Rows from block 10, named by matrix and row number. Rows with one number belong to one channel. Each number is 128 + 24 x the weight over its row's rms, rounded and kept within 0 to 255. All counts start at 0. Numbers have three digits each. After the name is the row's rms in percent of the matrix's.
# convs0: expand pointwise conv (model.blocks.10.convs.0.weight, 480x80x1x1), inputs 0-79
# convs1: depthwise 3x3 conv (model.blocks.10.convs.1.weight, 480x1x3x3), a 3x3 kernel
# convs2: project pointwise conv (model.blocks.10.convs.2.weight, 80x480x1x1, transposed), outputs 0-79
convs0.350 102:135119144138098110121129119145163118122108135160180157144139152135164137141122146136095136147157137109123114151143140125170092152118162145109174138138102080121125120135118093125180115113133100124162144127215117130085160122165113133140108114
convs0.351 099:135109110121078099109126135072126133152135137113139136116108133164126161126143139126140137141118073130121143166118130181148133154066117158112139168204130134091115124104121100140129124155106125201133110150148117139136129123133125122144142143
convs0.353 099:137118138143147148110128121069141162112109134108130149139125100109120104141126084140141150110107136064136102117140139118116129118126128150105123121087140142141090089135109158156105129193156154129137085119103120128211123105118122115153117163
convs0.354 100:102117112136108129082134153137115163151146187160116114115104133156129131081121157145095143125134132153134142110169153121148068137135138104105153169130115093137139111183145130153153078133098116138111132127125159169100134104156108122116143095
convs0.355 099:055149129118103131151131137105164166134153162115150100142144129141116140129134133135135171131111118099131108147137144167122100142119142147082116123159134135083080166139105140096123110091095180142146107104140137153140122112139167080135131154
convs0.356 098:202123120087127113115093164141106106135090114101093162133104174123141152117159130119133143149126138096111130137124133102156125119085127122173134141141100105137147116107173139167146132174100090150132114091153111122113133116142111163145136097
convs0.357 101:170097159090127102122089118153073101068128140147116153161128136125128110140138135121175114135136137095122115132140140114127172111058136132108106131132130115098131111113170144144085142124124108152128127098111094114110162107157118160110160107
convs0.358 100:137143121111157142106145093131136176127110108199092137124156128114141112127146150164124138131074143105162119144156143110098092086123112100157090120132114189141111112128101150101117154149150144136146132114120148174152117126093145145119108104
convs0.359 099:175111138144127141098148167137077129101137138137129139136111149137106122071110104088108104113115124131113169143138104088125126135147123094144102139141122137168194121134134132155145138144119065114097125178132140146115105106123111173113147101
convs0.360 103:175097164131126122121126129153112135062140113152122150146102113108152092143144133107113103097098139163107163133153099082151117137170133124085103124123136120128134102135182120126099131159117111128120126144091134147141134099189098139091148129
convs0.361 099:146143145154121094150153166157151147156109121170156164160163163113150129096152144099112152155153149077175099159113141133116118113102150120124134129134087121103149124139123103127121133088106122108154133110204131106122150134140126157151124126
convs0.362 097:127100139133094096153080114160090124108121107110109151151120144080147143134099126094090159141147141163116138178122100123184149159125097143143175138099114128140143126141156136126144122151109094178117111113105095131165109126150112141159120141
convs0.363 104:162117108196132140136108108166149123062138047136165123125162128100147116131170149115103111145140154139129115144157135161165094116146107138126092154159104098122130155107111125134151140100143114139144136130139127145156116103148125108118117111
convs0.364 098:121191098126141139158100136146179137136155142150110099156121141159123125167164108176124107141100126112120131124160117144135165111116091116121127076148122136103066161114137079107156122114155137142130127112137128144123091112118160122097095136
convs0.365 100:164129125083119148115123127138103112128130135152095165139088162122101127143124105094139158123134119104111120142118161069128131131104179117143098119138113107099133067124184109129090186166117122132104095123135117137107136127138119163100143157
convs0.366 097:127107132145124152131070104143151102128149122093123152118075099116143124133159079128129103135179132133108111139099108100116123107116137161163131114086131099138127099126110152146130076146132115128090098091124078124135121161162101118170137155
convs0.367 101:104117123131145134125110068132111082137133133122125113163123154093145142135122100157122123118168171144123137076137137109130146127187144093148175107100108145162149115135133166141169133136155147079115116140107160098140106121126117092155163112
convs0.368 100:111107148109090141129147119163122141131108162136106131187114152110083139130065106141114164094134130108112085151128085127133096174145128132162145108142139125143155113104150121163122118131122113123112144137193127132075130113122129145172121126
convs0.369 099:110105137171132113143125115105115133141124152169126099132111110151167147116091132127067051128111124166140129116101079142120105151172116087105153131137157121167144124115082145134132097106104132104105143148123132154095108138131136118134149098
convs0.370 103:142081147139110108125109138083153109136100131120151139113134130161117186136113149122101137174082093123134151154142127153170132112065112150122096134170109107117121127143148101117138121153137114161123117125163142143116098079166134140105118086
convs0.371 098:134150144124116133139159113096087144137119149101134132135131126152111107152138097112220142093154109106115133118119138135133166094112154164125088108096155112147143111128086154123124135126128145138138126145105122074110161159130086089098119160
convs0.372 101:136124159165104106137107138113136105149097071094155140108125117100123095148140123167139114126124116159120088149112136176147173139074108147113155137128132078094095144088126153124120092099116148165136136090126120118143148129152125113125082122
convs0.373 098:139113159102124144143073130106150130129102125162144116132111138114148157152145154095129130090156165084130093111128148129138081110088127141104119105143129122103091081121127169081108166140140128123169157084142127143145099131122145124110076132
convs0.374 099:112169109129134145144143155074133127144143087068156087085110115099115117119137117092155091125143127127126134124139127103123143101157133152135103101107120151161141137100073172119143113130143126100094119140102099097167098138134131102139082138
convs0.375 099:105117081147107127088133133141111107129164077108124107117091142121122148104124115105091098161116079164148123148108096141142130158144116156149142126097089114158157143149147122161160141114123104165082113146109130143153078102135115143141144165
convs0.376 100:131110157113117117109111156156080145123127123113097121146123103139108116117150105098098080090137095151116142127119151087128068150141121143115130152144100131165145066178160131151090137155141091139095089139110134099126122116155105141113145124
convs0.377 101:165130094099099104112149171104107166144113158149111151114142183197139122139118104166151138096119108117114136143116124115126140090078137139127084147131123095134115125152129150166100121130129117154155130154114098136111134148176089127120153113
convs0.378 101:138128107122108133125181177114091168132141119143101130094131132145125139083163146129133085095094091133135148123153127080091105114115149132096105139148143147155147070149106124125126132125093125133110109169108130147130121126141088132104175090
convs0.379 100:169147149131130139140125114112121122165154114127110124139100165137122118147127134071106126134117150164130166111145104161147155133118059140082105095122138119152101172156155158115131135153117112149130100135061151118123121099160148161092133129
convs0.380 102:096058142090097102165125118109069145146148114162124129125121133174139127144140134117142145113109130129130115119099122158124120064073139154128109130137143137141126068150103126128095124099110135195115112136105109126136132138104119126149134139
convs0.381 099:126132137119163109100106076139111125126108167129130129157118101121116094118130101136167148125143103142142121097117176103137113157166120118159165144164114170121140122112135133176123150196157144097145088117146127078161163120135121132148141153
convs0.382 099:119104101149135131127104129131103089124108128183146103155157141178151139113092169133118150149133156134159100175120120154119119100103129122127089118108085143148097129104121146104120157101142100141145182138159090099096151157128124169128119137
convs0.383 099:144119110149113151122147128115089121105142153116117143151085163102156074094127153148133169100099144120129138136142150109117098107181196136130092145126110117122115078119132146118133129127098116134140174134139132093127110123100072133098156118
convs0.384 101:175138160129114104157125102113177113133113086127124135124119132100128134191148136138119065146124158116103122130144106155134156122141104141086122090171146088088099150115110092108105091133131156124168113100118127136148137116164135108133107114
convs0.385 104:096173075155160185111123118138153129131154128130122141070129126128124118157116134124115131181113099149141100114158133156145114109112113132120150092094117114125070202134128091120148109118132110093117116129123141139129117132126126160148087144
convs1.350 085:123124119138101173148093153
convs1.351 101:107097125109101096127102097
convs1.353 094:130129123115104171152083128
convs1.354 093:099111128122123122175117088
convs1.355 110:138130138094082122153114158
convs1.356 102:130147128143075106137123094
convs1.357 113:086102105094143125145140109
convs1.358 103:116130137111086162090111127
convs1.359 105:165128090116120135088137149
convs1.360 104:152080149116150107115130102
convs1.361 094:096152095095113137134115157
convs1.362 091:160110117100115154150088121
convs1.363 099:160123143138128154085094115
convs1.364 101:130102126156094101112166118
convs1.365 102:132129110180146114154122097
convs1.366 095:119168130105085101125132147
convs1.367 096:113123139087094147105132161
convs1.368 089:102094118106165117100142143
convs1.369 095:120126090109084139102147142
convs1.370 096:109101093160117120149094129
convs1.371 101:129107150086136143154131088
convs1.372 113:136072111155111147143132136
convs1.373 096:143133129104147115167080132
convs1.374 092:103140111152103116085134158
convs1.375 093:096097135155158105107130152
convs1.376 096:107134131085165155101124120
convs1.377 093:155167146123134098161129104
convs1.378 104:108136116134118130081166101
convs1.379 103:083091129117141129136158151
convs1.380 103:127116136143074154128101149
convs1.381 104:127123111152184142142136155
convs1.382 087:124163145081119103139106116
convs1.383 096:132112136135088162159103150
convs1.384 098:123107101144093097145158147
convs1.385 090:150148150141080096115118124
convs2.350 106:170111155159106164076155135143143161109150109141136141094126139135078117159099140154139126093130157149117123114105121124096104112127129141132115124116137081137135114138141083111120128094151108092111115174091176175133127149148135107088165135
convs2.351 113:098136100137141125152120099074141119161094158127133123112156083129152139160109115132134134128121108121127088103141155154133147146087115141080139112133131155108080131127086092118175107170139170120137102119166113095150138115099087112152125108
convs2.353 106:157114143144088136097105164140127166117150109165113138146078166147147142082142140114112108112133123112112126170135099117122122124141140110121108155122110071147124097124140147175103127124060105168093168119136123143084147115124145151128134109
convs2.354 105:147139145136123116144166094134130094097130104100139126154158150118085114147177078125180181091134127104123153101121143134116154118117148166109107114147095128121156130118140109102131141148141183132140115120160119075120167122113124096137166123
convs2.355 092:139133113126154156108125113120131142175146136136105131100097134115168117115137157139159073154123108168129106117181147135100127140109165106143155115094127145168127118119113123186135101127140130130078162136118146103103144152129077145128098075
convs2.356 073:102129159139090091157126143154174099106133076140134156146135110084140077147126132106108153091134128138173150128109140164135114125144110192152136093120105108122120160101144149097142144114149157105114093127105131089138122136152133115113117159
convs2.357 085:187181167111127165134144170150114167124178128114134106148109133134172094093124161126181125141111092136122136104166149129124154118159132114096134138144124146158131140132126125137108136130098133120087162114126160117116148069140120126101141120
convs2.358 097:174147133129119132105126116158125117120142099134100121193119138104122144171110144102148118140171169127129090122125135091133143124077108136154107112151061130144139143118092086135141192119155107092137146159157098111129140111132122127134137124
convs2.359 098:115142119119106092172077095119130133103140129111120153100098103103132098163140132105148116107153123126117138147121151157134154140151138143136131156173129173060120117113133098103125157148172129137165095122087083111156113160133133092124109131
convs2.360 120:187111179136131116104121107143114128103133158121099172162116123124116133117131124104127130095141161114104175141152087086137117146146140112140134131113137100169159106133159162136082128147097084144123102135076157127132125115133139145080152111
convs2.361 088:159123115152161102073159144121151160105114093176132182122144123108101117164126117131134121139091151124128153101124091103142078085129143164154139143111169117123122119152159117103132144132149134118153132121107156176173125144097130127098137124
convs2.362 101:120126118147116109132124166133164113175149102106101134122129145098143146143125133094078134155120157136130121159115100147176142139144082147165122100107086144132128130125154164075120150121126097169113099150098125151127078116154107158151122165
convs2.363 119:094144138115099107148141107112126118101142127107150128102093113148084148137124115135133156090157111142065177123093094140086144132163168171125156132114144098108133121150119084120121117119118154155144124150096121116101145174125140084110157143
convs2.364 105:088128151105105107174132131108142105121121103096151132127179129109150124146138086098126125132121113096131094143121119140136149117066135166071117145140143113091097145154125133098131128130119159137179139126155078110130153118108124137178087143
convs2.365 105:114127145157129119144143094128120101099110121140110136133137119114158125132161130144128119105144145173125142074127147194132090124123069128092148163119167115117144180120065129142141113103136126091122135119122161123135169144144146094151134085
convs2.366 101:125122108151157114122071134144142099133104118111097130152106139144151083176168099114157111133141148147142091107107140125133098132122126152103139136152106124115101098102146161160100144152140163095107150067136094105136180157143105136132118152
convs2.367 102:118137100117156134135079097110126127125117122133154117160144107078147099140110150105181177130128135138132103091130171139115133107111107156146144143151159168147098147130145134140148119163164166116099121077118098090187121127106119139143117135
convs2.368 100:132167129122097173155155164136143190165125124112069163142092126117099097156107127159138176087124143133101112129131101136103139126110110159117100106100175130129094123127159131148091120170113141118122149124094125106116137137108134146111117129
convs2.369 108:115144108128076147116117080120100154131141133129110147085155099129138116121112184172162152123174132167145115138124159180106169134099126144164131146132110144118099143087111097158124124118165143136106127125094118097135101153117146099106132117
convs2.370 110:143105153156129119091134096081131099166136118136139125114139158159099143097134121109117139091123166152125176144103128145125100100108119149126109085142119070144133146146130118111127103114119094145095114145148137131086122153126181126091157072
convs2.371 092:179135119131064145105202137144082169131163119136139144111134138107101143129113126117124106143115141121128138171131102139158155115084156152115103105156122127114122144122106095127138169114108111150139159180127115155131104096100122146153139109
convs2.372 092:159124120130145093092128144131109118138103129128138132122133118126165147142109139092104066165132119165113152159105123161163115130140125088168124128098100112173182105091106117109155193115130112151116169140117121139099154160126111127139151135
convs2.373 099:149113115165102112100115088096128148127077179148117139078131109136112162170116129149111138122146140134138141119114117137130130184142121123149141097139134084099113138099096110142117141114183117112147106134112185127090142128182141128147123103
convs2.374 081:148140116111148086141133126091120076125095115107121126131149142110176135185158133110149147100124171142124145132141116122118156123123122146103126125091113128146130133134108152081153147102164117128140148136069117106149116182103132086116109069
convs2.375 100:084138074097132096143141167079143124159126148077112116078121111167096150124167127154118103116150129111134112139128095134105152123137126123127115123104115151125113117111132130121126103107122147142161097169076122096152097142114153099075137127
convs2.376 100:090140111149126136150155126102131126180127147140139107125157131107164107129125128144113128118160165147142094098119117132151103122121137130131145108119142090136144180144062118116186099078099123119149108095132145131138116156144134114167070091
convs2.377 087:120168162103117131186123101161135086092164124138129112155103140092130109121114165122134098105193137104127138143128096113111153151179157118130157126116123105128169140104087143083125119118110109103154137144131103110142136117118151089112101132
convs2.378 098:124124081160140150138106151122136148137153121175109098112147147111149089110156148131112125088143140152147079118121157105096092105128129117188125118128129101141105141135136138160154118092117102140065128104115120110108133138173103141146086092
convs2.379 098:125101142101113088107139156117088075112125136085110152129143153095115140144144074092130130087179144124071130130113111140124130111137154147161111161146152098121161087120155151097087140134131128131157110149116100113134170136120116139149118136
convs2.380 097:113156142141127107085106074168154132057121149160181135147118092156099155152126134154123139120125159145105151119132119121182109121140089150152139107143112095119140145147135116095101152117132120112131139156135116154092094143107166130103132137
convs2.381 115:100104124122091132136146149141148139143160145115120136122097138179115187124098142125093137127136159142100149167112059117127144104112128139141125109111123129150107136149118095126129124092080091175140145139124108154094093147070151148113121123
convs2.382 105:138137136150152137132149120158151102154115069112114130113129159116149123126162126095139128115157176192121118088143125155130108115128083118164119138135132103162155167143092151132131153086145108120112154174129155118087167148126144121135098102
convs2.383 119:135111144089149084164102149113146097101102150158137144142127134113135157179106104131120121137117137070150119144131116114155154166099116110109102092121148140125112088109117145124127152154171124118177083128138116147133165078134119172139119149
convs2.384 095:133078168110131136100097142130091140124136114139117149136165131054140103138124118142135131123158150147087101135113109088120145082103170110168142166119149121102163133121162136113138118130157127115120148121123099125176155139116077129159109109
convs2.385 110:126138131135164150139140123113122139126140121143110112118132112103115057122141150189169117121097135142134133065141136121094095120137127115124157150092155134107137154096109118140159058128146126094089121107113157120169134126139103081127132105